Rows from block 8 of a small spectrogram diffusion model, named by matrix and row number. Rows with one number belong to one channel. Each number is 128 + 32 x the weight over its row's rms, rounded and kept within 0 to 255. All counts start at 0. Numbers have three digits each. After the name is the row's rms in percent of the matrix's.
After each channel's rows are labels from the 100 clips, of 14976 (inputs lightly noised), where the channel reaches its highest value: "band" is the frequency band that holds the peak. Only what is clearly more common there than usual is listed. The data: tunes sung on syllables by a formant synthesiser. In brackets: how many of the 100.
# convs0: first 3x3 conv (model.decb.0.0.convs.0.weight, 192x384x3x3, each kernel summed), inputs 0-383
# convs1: second 3x3 conv (model.decb.0.0.convs.1.weight, 192x192x3x3, transposed, each kernel summed), outputs 0-191

convs0.75 079:131138114109196143155145093119135089115113107146066162154102099117164146127157113121124132124140109098097095078119097101114113111127116114223131150192102167142122086139147136057119129109072122136150114144190142134146089126128096163127033115091126096123048106107120097069127057132179129145119094144129098082095180113054118135052180114119090113092150126120141086125158101088068132166157137107098092071148089179081126108096140089011099103116116118134084175132134153136158169101156100076153110106130119069149127143135194140162041057150143180154129148139148073137183204113126198132166128081133177111101115122100135176127144184120115110198182154138105154098180142120167105159073162121113111122158132118106118087087131133171086111077136137085124087108165147148146108121117106122138112114160083121055165150134174113117127136148091164136072132179112118126100143121093096183133119102073124128161173147140128153146122120116125118145137124167087103104116126134158173112155114089166111139114123134094075204126153117053064102124101153185134153190124135088133140130185132140136119135143150092132132156125141119133169200090166129100124168084167110116118106156154067184
convs1.75 066:099086089130092124120100142113135173127075087169208098072096105179171170161141076139123122069083143128145168059168144142161133099104152109123130145143144163167206178087133171111143097121172151107154171123131153123111123141159126163117189115133118183098097174176088107171146123122119142161190116157164193116137132118137125139113150079163176107161090079123157170084079104105162078096144140146064162146133124144142082147130126076115141075167159127155098112140191090124111126072105120138066148103168118057046122179151146133154140108153109146107128153164168172121118145143133121147
band: 500 to 1000 Hz (30)

convs0.175 112:120103118080113113110142136135110114116119120124147116138170120096165120142174115126165119128134118115104111117149166151191114086093145116117121133122163122093089127154129129151144135088103135111082144101131122133101142129085126134123115129109155140118128137094123115123110127092156108094094137129134114142105103149129094123111120110125210111153139133104196120124146161147146206151074073160095111096121094237127126134023125115139130088116107111153092161129100128112124156105145150092142138133114145115174146129127146100145110128172142112123070087098149130148133124037111132140062112111117086126119122129165119122123105121136179102129000151152103188135112241162161224097126112093140116136101081133101121088115126100120134111104076198140050122123152151145149105114112102166139142092146096092144131161191154126122119080130131118136164209133118122117101118160113078112140088163198127096181106161106098116171057138110145114196113066158096112124154129130068090146091131031147127141135212113146143134150172129129170136083171065163074149130155075126144166089110144141112182000199161160151125198144122164104112171121149126178152127151128124132138158103162141136
convs1.175 102:104146116067140144138096070174141069119146145113100123160108107113169184103110099127136173163148128154121138164150127170093165142140094154102081109110121142122129127144076129138120138188118121118189146058095165059086102100101128155129120147113191120137196148177149157114079124160159140153207114187091102102109124120102113141071145136127113120089183109122061126138137084112167080094124131136129064144113067129128136168255102107116117162140114142168157094144197143124106082081095095154143143083171064189117138123162122109127153118185110093120067133143125138110109144153115099124
band: 500 to 1000 Hz (58); 250 to 500 Hz (26)

convs0.100 094:115179082093103127130159077168212106148130103126095182127115176111134115103097146086154116079155079143083100036113121104079134114114119021156163144171129141142080076131135171132098142140100133098111129161146132110136139123020145162149155137112123135135129113139176115080124181137102162075114090105191093136164157126068090064149120127130075143095124141141141097107153158078078127109137080171144113082092127074138106089110106079136127096110149093171112094153133157155147150078126128098153130163136119119100134177149185158059111160161113103131164139119111126113209130134164135118178152130141158201101082162196126151150122074114181103110076077178163112122105174138122134138189120113150171078118174142141177128170112117193148172140126114106107140156084213104114168114127085155143120148136105088139094131149127092157165135197179110138112136146126156098140105093136137139127088129133088067099141112095149080163146090203106089141073124139161097141169109106064142157096098054161084096118097160116127108112131116117147160112106139112116126151141189067148150132116114073120141123104053109125131042082169089077092096128112087143159110127170127114155133106158118105
convs1.100 082:102134081109171157195086148133091146103125143141102129148107106167094185093135127234157116061148177135189135132106100141105081148131108161121176141107112122185077144112095122145064119133126153158139166158139052145119104132135129168166114132161132176146162115141065157177082118108098183118174087132160117116169106151169162087151175139144108130173078064178146121153151196140146128129145113081161168089171126072141151128127091121127092159148091131132166105147135076125150118148193161139101151196122151136135132107096118141151148128165101165135102089151135159204138104176200150130
band: 1000 to 2000 Hz (61); 500 to 1000 Hz (38)

convs0.188 109:103158091119072157156143159163093149156145091110151132052113075148122130091134138083075149137140166128119141146079189122115137141050143129113171122124104154071135164108254109113080143128060170112157133177114091128107081177153120175128102130091146126105077219140164142120145152090091123162085117085207114150113088110144129124111128117147141110127171073133125136124099118095107142133141135045120084155052102196135129162107117112148076089138124097124106067163097146103130127193174141144140130079073113109140119120139097173107097143101096149099134081096124084116119096113144145193111079144099149091097149099135077087121114148092128148128138082121120089128113113136077153137084154140130101164139112086111095029130134113148130065186122030119118106181123118117128120122113054111098172085136174176176149107130136094104043098117108142156146100136154137122143139136101019142161094144112125133143150162177115134113153108103125191130126129176205112095163112150153128187182136134107141136146155101140200142137117127174129140123077135118126124124133122047142121112096150037126075151166114156121139103106089151147141120126095116115171180105168136088155111116104130136
convs1.188 113:097114125100106100089108139105072085139144133175094122108101093126115156116096124061068106128161084165137133112131087188105128156164124127155164117148128075117132117127117092143050126120136134138122143094094133186134127087117186136123127107124174133129166159166056168149081143144147069133080112128133092135099140068106154189104123167136103167138125116157150137091080068098134132094111076158154072067167105113052075134093156128108104080154114141102115152144156112143033087118087118156144144162115123126097165186115200217151158111165190120146159084109134147112137101160115182118
band: 4000 to 8000 Hz (95)

convs0.29 093:118125130111181141130157136140148142175175118132083135129162153106165124150135138119178139079077108188114130081142133063157101147140128134145118148133131114168095124127162162138181132114106118128173103119146173155174104135158143180180107094143160141173098135105123098133147064151127133135101066083122126098134086129128118109085094146115142131154201168132135115081101096120098194140157153092156119137138123175132132163177140126132090122138175141086079132109069137120091145145086103163187101218129112099135108089074130131088153117177103126143146103075172099111131190141118145091142124126131149182157177124143124100088177108068126169100069152119097077073132159171117080075110101086110152133185152106078121179116160181115121124128174112147146115136135153172142072113102150113071042150128059148135142095144125128154146106162110102124106169141171075102143159134155144113078128118118113088116182160163165092118088156183137155072060156098149146134142168143066139239180187148103114092135121137146075150089151121122129117126172076116116149179059156165154151154135148108130162114075078198186195119107099084166097106157109160130124196111141130143161061153215132125
convs1.29 112:155084154101096157132106175106139090135122183146088091076113131149129127132098122068121127111179132108086128089131146086125128144127149135094122082085063136122125122157032133166120119071151142120176136136073102104109113141171129118101162102155152134179134077162131132086056060172097198128156104146168150101176125183079150137131134118080126131130137116173128118092086098075094115094137176085177131130082151173131147141120093102093125133109160122126101119119162061127058108107142180115122144133076095122147225144092129143074070092117162118147099178155115126150191090157110098077
band: 2000 to 4000 Hz (74)

convs0.74 101:159131146172165159128098154148128122154191118166136138139160109128155168148144109140115152117129114159124115114110136148120163119139115148095102127103111116101165130130135127111139144123115122158157123147155102107164122118098204163128177145110176130114140108147106105139137133187163126172121146109063124091145141082088169119071129130141115203115164094149123148141086167155090135146108143105161123132128133114125147120099133124110109121116164133126137126126075139171071120124124167139138096134117163161106117157160131095148140158119129121107154118169202132145112059044095104134151186141196115146131084108122041132098151076129139174084070108157108214093186120183153200141169134164069140182133119136152098141181120107159154232128136092170084160172077111074140163046156128101153069092179101123159169083130153133111132143126141119159104134095100136097084113117128078128164093094041148091148034116164231118090139123133066099134143147082142095129149180160176148170066149157089102109107123194157093099152174162093141116105170087150113065135113149148116195111130110047096158094081127114145091136134188164047164107140191119113119117147150104099124131150143170067
convs1.74 091:154106113100127187157137111117139147107172138136166144141117053107107116188141114135120160106115107116171121059085155146127170181108191082184086124096100145123115125072062106161134114175076091065182183121140158138149168141136133140135146115091082139151135145098171102167112077091161148092106065104116141125113131138158109147187129106099194199140105087077098127132112163108103111186146121109125103151029184098083087100151109106132106117126125109131104098133114187112106093116138094126071114118129101054128175109120180147067110167076116099132123105119078117141087112101170122112
band: 250 to 500 Hz (38); 500 to 1000 Hz (30)

convs0.70 126:119093114140126119092097148174132120132148125144093124116092113089110087122127104086159106193116119082130100141096141108130130098109139150155131130108137115101141102118097161151132118104112126113126146118135118108142113116132051165106123115118161084117118135152144132125124148101171110115114061136102095130123118127069126128148134108119143133147115126146091111163046153144110114114104109097137113107131091046073143110098104022098133147144150128134142099120141138125164115122118108137169134105116191136123138128106126123130144113164135085153124131164164078086100133125122155109138087144121137158113139101123124120143153184126096133143098118125090050108202107102107175145100139120153160074162082104137154185143124141142122136118156068173113070105100164120166131182147106134152137138123130114115144123104107163157158067096130177102112087166156001108079120120111081174117161120108108168140142107015092148140118156116160130140123140105139086126131103096094131122157116147137167111125149186057093000184107128124168129129097095164141013127104186114108121106103129109159164127086143158134161141145148152185149124159086093157000137103070094120134124119145163112
convs1.70 134:074175232174110123130135153101114096062184071138085136136149137118099143172121111101104130153073042123114102131144161105091146154188159132034116142091127136136121044124105170151100110170132112138145166118117119092106085153143161142100128120158082118045150153099136117120134119136144107143128103108137161131106169120089144153113181107131071125152133096084187113116172149129120147109110154150117160111119113114151125152113114147123043122154119130127093172194174141140135135142120122103098114134085182129115198127130136130143111034098110137128114125085128078175071195156079180115
band: 500 to 1000 Hz (99)

convs0.64 106:131145064095098099154154107111126128092119086100122095116106136119110121112113117055182106188092127224132154110146099100118079148136127140149149092145137167128123114127100156099093142160134081079094127148107125140100169107064109144161141105145076068163127108118151111161128118066103106128148149068170094139110143079102094112145116150126122111128146119110130084158090149171145128105006056145106134085135160101125092110021092116022101067133165143167090092134194134077084150084094136193144102175132182118084096121127090144133123115092102165140093227062143111136159181079099126141174164135106170165148131114154118111085135131101145129162097108122111139108126087133104131166164162110080155070125169148122126109078127143150127143134134113099137122168120166103133136127086157157119143070071138086115067158111118098155130122106147070212111182126153120120136156118087116101127116077114115148103106141059052057163112106147124106134111152086086142120126114083168178085126136073097117118145120113112146133134115139113103159111126150089080161165084168109156113195072174117158047132130144125120143086107089161100121120075112188112099154101124120108172124098095102113
convs1.64 088:144132150180160174142105148111124147127144161142184157015205115135117133065143118084150161149141090134169118114105125135052162125068123176164220107129148182098131066085072149160122181126098130084162119102106132134121132090063120137136178110119090125126146124145090109132100139138135094126105115149134117135167144150097108125136122092156136076072106111119115108106155087134145105099117160118139122059187102089075161149109135173150171155156126120127158123097120147157160139106126109179111136117140155094111118092049097043159165156101140158179105165144172165121187099176142178136
band: 2000 to 4000 Hz (90)

convs0.51 089:123137111147114102122118131107112179158141107185121118203116146161135122205107129077136111165137119131120081151091057128164156158148137131071121102134135050109117146127125083151080180117139072130137156148119132156151105125135145125181141143133082117122145067124097062129174146149185117099116118139054123155116126087134035110123117155141157106093146141118164072105157121117179098130096138061114162081137089137146172102081145164083111102138135116103143040102122135181088139161132112126174086118122077127107079098109081138144159094117116156087122088094154118143179127165119135079158072134129146158097087093151151179115105176115088131100105084099160149130085133136112146145118124099155115101163121245093150127174110139154121098142109150100115171105160163129086182166168201138120135153120163119116142170116092098109188122110086145117146177230131160172125158109096179162099115156157129118167090166080107135142100133095134142082141145149130054129110129181140132099125095132144096088158115084158206143113161126166163113107109134143144106138066145225094161089111131160143169096119148114154168119087066187110131108133189169105118122096113054115057135146066190127
convs1.51 085:164139249144163105168145160090171124179137151130084159101114123131085100085150095152080096113085114114149093156186110083106128142149103124144145122105152158136171106104057147161187112112110154100171149130124099102137143155157160179092135124124083138164094133104051129154131111130165144131091129162129129126153115167090115149162090153148122171048113145147112148180102190120089091170109152127122155151124081199125144081131063118109092133139139162131129082098125102115168062188075136114130162134178199128121148136167107137097071096180131173102065161138125142165131154087103119102
band: 500 to 1000 Hz (90)

convs0.156 106:127146114120086158143158148167142106134115099159115126174147034124161155169084130102189103151094134159163143169128049142146130137181119096127165164123138145082131163145178135160104116095099127120123104143135106130091098159152179178153115106152130163116170107103096112127168129189163097110125166148053190158113162126158194076084155134156146137126127127136131118133104156159096132103096130145106116087111099092116136075109115119119104107136088081109183111178124129082094110184123110092148117131142076123255150149140120082158182137117100121089140059124140071134157152107114113113129127122149100111115109050084122114145133128069112084087120137063164189086164123112131091140095109119169105126151109135131135084142095200163135110112160140153150118121126085118104060155095185075104110149082083143181171075122127096168121109154099134119130137087139110136128154172141112146153184123137105127150128152135142122159129113107171103108106121086082083101113154149119118176107107051118128128103123131240202120035088127145183095104130131108074112109142159193150177125135138078141184126127130175143097105130077145081159120177119095110150146114055168079159112118124091149
convs1.156 106:051096135097080112092118123041133058137094136165116199155118136117086172153135121151123146104110087150113147144184101145107114128162109100138106115089074141108111082200099156196208151140142066123115096103180109070149055130115116165126165144095169194088104118120120182148147175121102113161138169188117071127127097145186161176167123069133126160184118091149125111118104144158128081153155118139106165174109159138133129133154156110171177140099145168150129121141140120129115117140121180135122183128079095110122189148138177162111100140114120102160109150194109118104147128078098110161
band: 1000 to 2000 Hz (98)

convs0.154 097:140130091103172133095151100169163094158209145085125077127093107178130146096165141219112137115174144101126125208157113216137099184128160102067152126205081121098145143110109105177118163116147090145136097149138100117144126170142151107093127111127110147101094118148108102134180154177171096144145189139130182127106158140153123159103112143093191116152129154181107177142107151147128182177121152050105114085100129132105112107066150110119155104070154177131102151168139136103143127140147157095145068139135148103125150123124172142141131101187136123077084098153133142137128133143167102059119103080097031195138176103108208133157138138126140105137015164104068112118132158190144100115099124140058158211118125115084117162137088162182114072125152146154115125157110132121196144137160128085103128118136126093139153109155055155137093136150111170156145110108158140106156166136109136147087171117128074134065129099146136130121102106158135168118155165178118129108139112092106142114172155067117127151100124139132147122129130157154122104152051080185136109106121123146128142162158085120088128047133105086068148092143087148199104138112150173137131083110177162146124155169129169068
convs1.154 078:132119128096145145125070091135128156139088146087179162150149088172093107102171154125138155126186168114178165083181113114095128115206162116145124139126103110112117103133157101154145164157134184091148108118138115147127171133199123042089151146156175086143121095145140123089083167103151115084095108081115136100051151187132083175096054181121131182067169134096111149108202055130112128130175129116120120095159124104137127202162127116110078160084099133117132107129122125122088200106135135171110135106112148138125065138152140068137153095058153102150090139099152105131122134170108120091
band: 1000 to 2000 Hz (85)

convs0.174 104:104168132109146094191122144094057135124099078107118115139118117135144148143117147129152147120158132149137074176116129121160169120123109126115084108137143114119075145125104134112122111138117157163106209075106142128130126111054121121134119146173153124116100145171151011131108109116106089085111123155114099140120133137099113124129149109076119152123133149121157082154072091116091145117067116088108099066115096116145120132000155116093132106109088157152142101126129135095155144135146114091146127181142163159149097110122107087132068023106157139142110096123140118134139114000082066161149152139122139104129121145114056132172114046129156103115000143142157132112137171108147120158093129104126135140107148159072183116107127091142152194126128127131103131176098151150144145136143128161125168108133122164128133155125108191120182138117193140101115083103142184143084154169106115102080146067101117126100075075115149129158120203155095170162135122141147161123115132218157084086079127120122120141181218082090069140155133137070139166093154123079109164109139158105089085120140133199112109118150133152129156139123120133105128169128136115096128122105124067129140125141167157124
convs1.174 107:149112111108121121113117137173183176154198167120040099134111142130103154086117084108146151155155158145167147104111134085090130103117169102141110135160101169088120153127083167130131167205069170101184154140150157092175103150114142114125144074117140115065190117132060126097101114093120139076158170093131116087184110067091174103142183140132148111084149125138178135115138058190114056165094151135064056209133140079102120118067151126166128115104117104145071134145076165129103085146121131121171109170139117136127079117152152125121102149132115136095090142143135093124120100157121155113
band: 1000 to 2000 Hz (44); 0 to 250 Hz (34)

convs0.157 116:139123174174144125119097160114073112108102091115065163127115167163095116153153135125132154043112124136123084069125113154127146116099072121142136161087103126157107093143156117116124109122107083069126081145141125105132106073089088090143148100099107177169154125109173108110164146127063116042164130132255129093173095170147138113165117094104118184127151111118131106096109167137156120041035124090135127069171139135159117182120136136138113077133134150120121132119136130114121131077107108056144142155145094147155075108107092112127180123090087112155188135089131089111140090091113112134123117134137240177187143139139133099144099119163106148126058152119119123137166162151158094122096096125079110061158182118124139090137154150131086171141129117153136128083151120130116114151132065144089086106150096169113123114157111129164150090102076118108115110122125155141113103121098131179144076039111112123083103080149145053090082131125149149044122140175072102121158116095107128120151112212112131085125159111120151153066124107144166096087169193161139136139151097104161110118125107053105128217147104148097117128139098124100117141149127059102127150098156138109105042113161107160
convs1.157 124:130127125099176160053048090120087120117150134162103135135090137157089116136124109160112138155105153100090082111132124119155153194169128133141077163154118156097089090142121093127154157168094142071097121130157096122125078134192118076073144151080155112127112122120103113104125176098118148089183050159080089087108112156180111148160070187125144122120103091120099113056132102102127079081102132191129048110149118119171077114192132137099125148106076152105126091159179076173140158189138125155098153130150099140121091138162204076133124078100136074125117118124132106173108126146140098131
band: 2000 to 4000 Hz (68)

convs0.125 089:140147158095125127119125141091117110112052106100106142132094068129133119104118128101083109114127076123124109093072175120080127114065123082167139132120160103115165143123101141074092137086074114102109162173119115127077083128148130102133112110120138163094110088127096092074143103137104100123074135087124122162142135132091124098136082181103122097156147148114111105127111155144107175106094164119140140128085127097106149150137150077153070138130138138132128164066075148189128133161147138087126150128133142139120139102173115133088087124122125116115124127162084111178146144130108089117160148106167146140145123026093145131141158159094153094043121108117107156130104130141075137170092084113181142125130128131070129108110146207099109099173155217199220156109098086141124097169167074147057185162112119074115086122135161074135109080155164152155099128203143164122081089146129123107172110172139084153159145141170151087125086134157141070087104154107159151081130150112200169128149080154152128135143152166199105141126064142150104128105134137124169131089132132011113130123041053146076152126131076159113138046172099168086166127136131101119160160149092122151073094065125103080
convs1.125 100:089108099079127120130123092116168129149131156094092132108102115121117084156172129137196115167140147097152175196119089135141110188136160164150130096153071144150075169139094120141114068147122144234064187159118153110133131125122177130119161102115164133140143110154091097177133156136099141114161165113134060141102150081143157144131153141181167084176123141109098120179099184122140118135148075135201116080153105102138207086073124091157121119202099128077143097193178116114128141100110122170130135153094113143163116186166085104126172126129066123143098123180147128125077120183117131153
band: 250 to 500 Hz (47); 500 to 1000 Hz (44)

convs0.116 098:103138133119111117084097148116161069068086124117161120096131147068134114113140141088142110166144102086145094138110105089111145043151150132125124110128157121137173101093108124133126096132125148107185084116104110127139135058162109099123086103142171121127118155125166087116094138190114127098121107217128054130047150120066187118154141121144124172098130141135108104124115150102076121104133119111091104107096080093036175136086133052096118142132132080147122078110101163162164184134118098099127081080107166145160161083127128095159130141183121160120119112037146075072131104127144124111085111009130158163174120159083118110123144069120114130140114079153133163156118118102108159124190144069176216078155146116153137119172123135130152104163097131098113149162116115134190133074153149101137149130131135109108117147139158136125176176166132127147122155090124251096164142092124104128141089097073125162142138111132096132112060086134148138123135117112117131132120157090062084090121146099111140118149131138136099254182138189081176169141090092105152136089118140182130134123096122131135148161102088093095113132153086124113074140142096135096210118121097166134145157176144100105
convs1.116 117:113175076096123054137173162141104133191111111139125138122109132102077180143125096114178115187116141129154156237131056165186149134172122114224130124116115120124125210098138107121134118139101097094112144137124136141149179114131166088108124113122124110141115116147141102101127077115157092114109130131109128109163110121131118121185112149167098126154119116164073137124129092104133114059181117082103141064146200120126138119138109131171144184129093116123186197101134099214126111118085146154134118088162160183133166161182099153118123115141134171102131118043145139082178062142143126099
band: 1000 to 2000 Hz (96)

convs0.32 107:121146131143127098143090163164159102123110137136127115127107096143131105134147089097179151141146121119117096151123133114134118111103170137141170134142154131125128119155100128146093126134099112131074142149158111158112133111061149107149105128142149159163155138175139104139133140122129075116088143141043072117111089166144116137140131092063148189135133113108156090107098138125150084109071161083123156137120158171155210089053105140066114072173125141151097160086104089122128155057135123044168125129100176122124066128081097136158195141139101129093149141133125168108120104021087169173076057136084156126110127118129082087102118148210209132107026121179094171142157197138156169165125147129134132081082127103118153123123142151078151143128082104109082067137106121178105142099137190132132126152107139059174126098149141157130166111124098145180100157109142122179085107087102107161146108121120118091165141212094077140201155087129131123139140122159084081147137091093172134135152116161153100138141160128133116120107157072097122130130122110161128161135151129028115140161126138128103144108175188104105142245142101141144140153055145149149199182150153158161105098112172085139
convs1.32 090:117150163147097137157149142151080140097091115120139102150075166162133111177125144170144134108123114207131141147140084192106091147070127119195175153103095106140134082125132048142105125119113134172148089149138088125138161143129155159114141174084042173121151145127211160113089162154096132093067099120124139149152134138154164126144080061168131096103131170086129055180138151115120103173142120172117176153124154146144192129130102075085171140119137087132146115062218112116143119125114042126122095112168110142095178101133077103133126055131147135121129127115075110115121123100100131086
band: 500 to 1000 Hz (35)

convs0.57 087:129118122094160149118142123098138130125190161116113087137085076085149111125125134146142114162151148151189136118129161120126167168148173130136132122178102140136095100105135178087166105116184074158128108165112136116130095145138141152121109157152132133126135139092165110091114139148120093082121146137112154127152112137120155115130127141108102118129142116165096177149122115136170125089140155126121115103146086120114129097214132182120131169068153098142135134133154129118120139113110079147112111069142057148090109139119151112131122120148116092172191095156118154067158074130108149105129150159159074187056086151141101194192165132082063114179182129116185107167132139193127124105107123116171147183079121113223094063193160119181119156138146110083130105221167109090145156066115179137086128192153118075147144150123159092116187133153142155140185029238123149118115101151136132043092128142107134091160132161065145178062120117065136087124130134153185131133117083169145152127058158145104087205065090081126163135155115142060138163121140114131156139113171088132175159174132105125113091117191148104100129157085183164144107108113163174146110113166137102083145112139111106128
convs1.57 076:208137133068106122106148131145135139100160153105076088081102116070072140128111081132108057056139081106082154110059101140125124117165151018114119103121124130099084088103141159127150101117100100055085111125142093098158171077119141134122169103091123146119127174084135149131127152077119161127121147087093126136132119155143101139098118175112156096054130083121105144159133131115160106128092160158143144142105177105197109172084139127142106144160104123083075135146187105096132099059117092102156191132189091155120204142168121192135083126137102104127125136129119145092125137082119077128
band: 250 to 500 Hz (41)

convs0.46 094:130173108166131073165128113065098148148136108130116181141136149100157114109163059146150082112071103177103094108145133127167123111150151126141141156147157183123111139133115162099111141140091102126109132118132157088164141108075092110139159153130215133155071103088122092091118096114172109068126065045138124106116182100104112126107129102076061125094104149128110147122110109121163106099081138132085145126164108129132181141094170069141128141129124123161090103132153101111141140189143125150141064116143107104153123104124094129078140130102121127175099137094136069137100141097124147142136119072180192106111101108099146126124111161155099085098066160159089142171126146104196198151150165152144116115106095082131082151154083046135110122095131100153130108118078125080130109186185126136113151100065071113123123056159169161118153134075115099182101182159152126110161095141132094098092117127133159137178121064133117135109132199064110159116123122099074103128142124149103147108137137184112141144049120120071086080111157162033116102111134194104108098121162142088224153127115116117167165134101155138140101180115155109026137166162152143128118161165068218164121097102148099173
convs1.46 086:100083099107139117134136137151135161130134111064197072210111183086150109114152208180127106141142147138104144100094183143142115126103144123106157127142088125136117150144135131128120054126130125102109138100123103115149176161123078073173148177105153180141115131178104141187142139161149110146114138110124138155157102122140172114105082156143126168113144165127109099186074110222147175117119112144024122165083106096162150111146111121121108142088081165130139100164072202102121111115148147120164102120060136161097124117144086067118179123106076117081163113083158139095147141214107147155
band: 2000 to 4000 Hz (51); 1000 to 2000 Hz (47)

convs0.76 082:130116152173162123101110131124106146126104126137138135134097129116161147129153117142163145091105131115145150122121187128122141133097049123181109117122138131165079154121197194143177154128142124163140153083174169167152161142141124151103164081016121146113136141141114087123207117122179130174126125076119150107142181126145136168113119147149157157121125163187129151049151177106104129148110125156091160114111138123152139181043133146114141143184104164079126086166135077107138086116124099116149132137114072142137149133108051145150135144129132092199138085143183119127127117155089159149126065132091154158209073056154100131113141130148141064099073143121123169133144102175116113117129189110159118148077006185127145139175165135160104154151103072118067152069194142095166148107110079125127139093141132097231195127150132102114122108133130102148107101098102120056110197099130124145140125152136182166134150120093108115145124177105181131081133116109101122123093149093141119061123090162198142116172160190127179135092155172107193137100153138165146141114033160096140121104100120104170127097135127141075118096127109112143078127128182118082111123149163141147165122112165142140
convs1.76 066:099163152130142166119200150155149120082070154161123135095151129108140096154155116133125099126170092175143106150161079145093192093133106160110119138135109113120108082152091130151208127130127125148103137086146100133170138095140098119169169077096106155085096112118162114157120143195089138114148132125087197083124108105104065196081077164154137139130130091131129099082136124087092090129179098122115130047077176118126089132174184110128115074071147085109164166154085138097087167094078089097096114176164088114106139118107094166150079096078184140166123115161125115083098065128148113097
band: 2000 to 4000 Hz (72)

convs0.9 092:143144157109144150129131106201151114133147107181142132150124102121106172095114118103128178100116167176190082112112116143168104158093088155101152147130120122133081070160134145109115154151085148152146125169104164074143093088070130149166123108085167096169094147121085092150143127124102116112118118135093154132120169143118101145096067155135078142083131167131086093096110126160095160083133164156124114138143091186157125116096149122113107096054163176109137151129125135101090126118140087132138103162136169122134095090096125135122144111135090162143143125081135117165172153106115080116109120101116130122121186140124122119157136118116069163132123172139116179120157131092172123133144122119082095135111119143092137091126053021192122135122184123143127114153144140053144059188125109206169153051091077146113100111156040148150131144178152072130119154135159132096159119039121144101157129128143099135129094161159151127197141171172142162137116137131106182046007129093119115133173076140119120035082170118147116120115160114087143103164144135107083145106125175201168172121056111084116167121066088143213108178142085104093176100167124060146153120131162100133138098137145163152
convs1.9 102:161117167131140129109100114079127120060143121102108143067136172122124146126142159139160173114124107126155098090096139133150159081122089058136113115148143092166141182144113093145142156121107140171128130110109151154057174122172102129130107059074193127145067179110073143177093101173172108121098087124150083116172097187116074157115160145171105165165104160130161139123138125184104133080095116102185156105150086138133092103181059152164110184128146111057128150113140155101106127151182132097121146104116193116186143096108174151182183166172108118112122105061111156133142058105140116108
band: 2000 to 4000 Hz (68)

convs0.34 076:102097105125152121082158177152080168135136070133106212128106166085166138144123123090098106152127143118114158135172119145153154138158101155142112074153152112161048158064089141152215162165139146154144145170099142164174144147129143111122122154184160138162108107143130034118137099124098113030110109193163093103138068172104197082158076196076146121139122146068120121123171091114184097126132068050151171097085103054110140194137098128112151136094166111100125124098111123105133145114071154101121108088133107118131185125134111158108159110112116091202148127118139118101134085127117166095171140117098171135107126086082107136138193155097146127128173149095101169142133131147101138176133110124148225151148118088075146102119115022109079166157151124106085155115096153125124167069163115161144138106144121089100162108138167136101123124078121124077094092129159119116106169123120150088135076116158163131115088078152110176136188152087133090089105108159116168093114145137157142093138080071184161114166136172121110090164095168134141101179107185142180154141097149148127167157083123167194102142114097132107121110109155155149078169118115105125104169142099108113102164109102125166
convs1.34 058:101162115143128079087093165121038089105164090157175151067099164145102130117121073088129115138133114208169092106118138154152092126135089143124083121124124129120128120150190129104091161114113179155111147127098174071113097149179114099117140073113151075079089207179186094138107114119104103131129108098084127141111041128134179187118083105124134133095082088141107083114107154148149089143081101118164132130126136043132084126079114153090119130103153178119083159109159151112086137161141100104099107082169084095184130100083113117182096129102143154109133161136108121112111181087168122093
band: 1000 to 2000 Hz (43); 500 to 1000 Hz (40)

convs0.163 097:123159151110096118115187112127104128139112118099208054157137143098084180107111084181091122117115189112144124115149084170126185149128135090094102157162157137093183108154110128181060153073104121139099149138130123106113147126090131117100141138108066136130079150123122090121158095149144125102135175114089187131139161124152137140111139139172157086164116102125141158132123100147132116133116072128144179102101085188168175092102170203131177144142140141135173133154142130101122126126146183143148173166124103159069149148151159189163107129129118142108077106116121164133127162159169101084126127105127132197161161131138076123205152115153152133139143125097121132125140086124211100109081176140150104214205149166120136050169126106113161166139152104120159136181127148167123163064095134180103195139122182094157087121121096174146142117081132149132163135142131098113170173129078154144094100153075128150159167185142219152142144092119109142119139092120060199142149101123143148153120148129125184141148062152137096080159122182157097146133076036177136233145115117130125156118095181164130069137169142154121093186104132140136135118149108119116125144102173090194123073106142148078
convs1.163 090:116123147140127095100161187148153046152087065142183093163072167159128178180141129124104162116151135112126149129115120195149175081164090111146070087052146119113080105172129127120094162125159117141142163061110182128094139177117172180108163118116101116074139109120119144118047139180144108120108162173147087096182071127091162181124105115170122173129077148122133102109072076148127128108091112074181159138077133165111152117127156104123139152129091091132119145134213081172180100110151118096115093104070121146116081129136129151116129146155120120128098128105099152150171153146109143178
band: 4000 to 8000 Hz (69)

convs0.77 086:126126140202105115134093145135096157145130111105108120115132133105156170166170123119104138105139084125116099133134138085117091115134143161133154107139118139130115138138136134098115141120146118157169138116135127141118116114108088117139205118095145113154118129176105128137121143136161133165115164109111109120129164122205159109112116160057111122129132121132174141126156111133149157094087118117135111093130146081089126110108130181095143144125116138141067119111143154055119120122109147122130147151136134103088104139138138204149137108112117135117125126107146119141106115120106127131117174161124124117142130114136123185196120125149089182060116142173147141215130155146162105129129198153153092037166164148153127142157142133123131088108119159125106134104184102078152079144163191120175166121095207133173135146116106143171133185075180129176174080133131101123029074177061137153130176092133185100166219141072188099110102111196080090170071136133165100167175111078151150075163143201099093131157182153158113132176087153126102094118149137084184139133147106174130179165050075157104196052061193072197160124194121162215132119134152087169095168151129155157159197124089138133
convs1.77 084:140134151136123109135152029077105080106142170174129103153123132095189127176069126151131148133147100112100133130090117104153124120107088119165126123158148092092128092118114155204123187121154084111179117071077130152174085139158104101134100185151137185092111100141109094075101096139148113132142152157125078208162141102115097092084160118085076113112100090145171133084115108101085129102009153105133121069126111130102180154173149115144112236159095113126154100158149071098141129151158137155187097113134152105083142077163129118133117107137114101162111113150154102105160127119125156140
band: 1000 to 2000 Hz (73)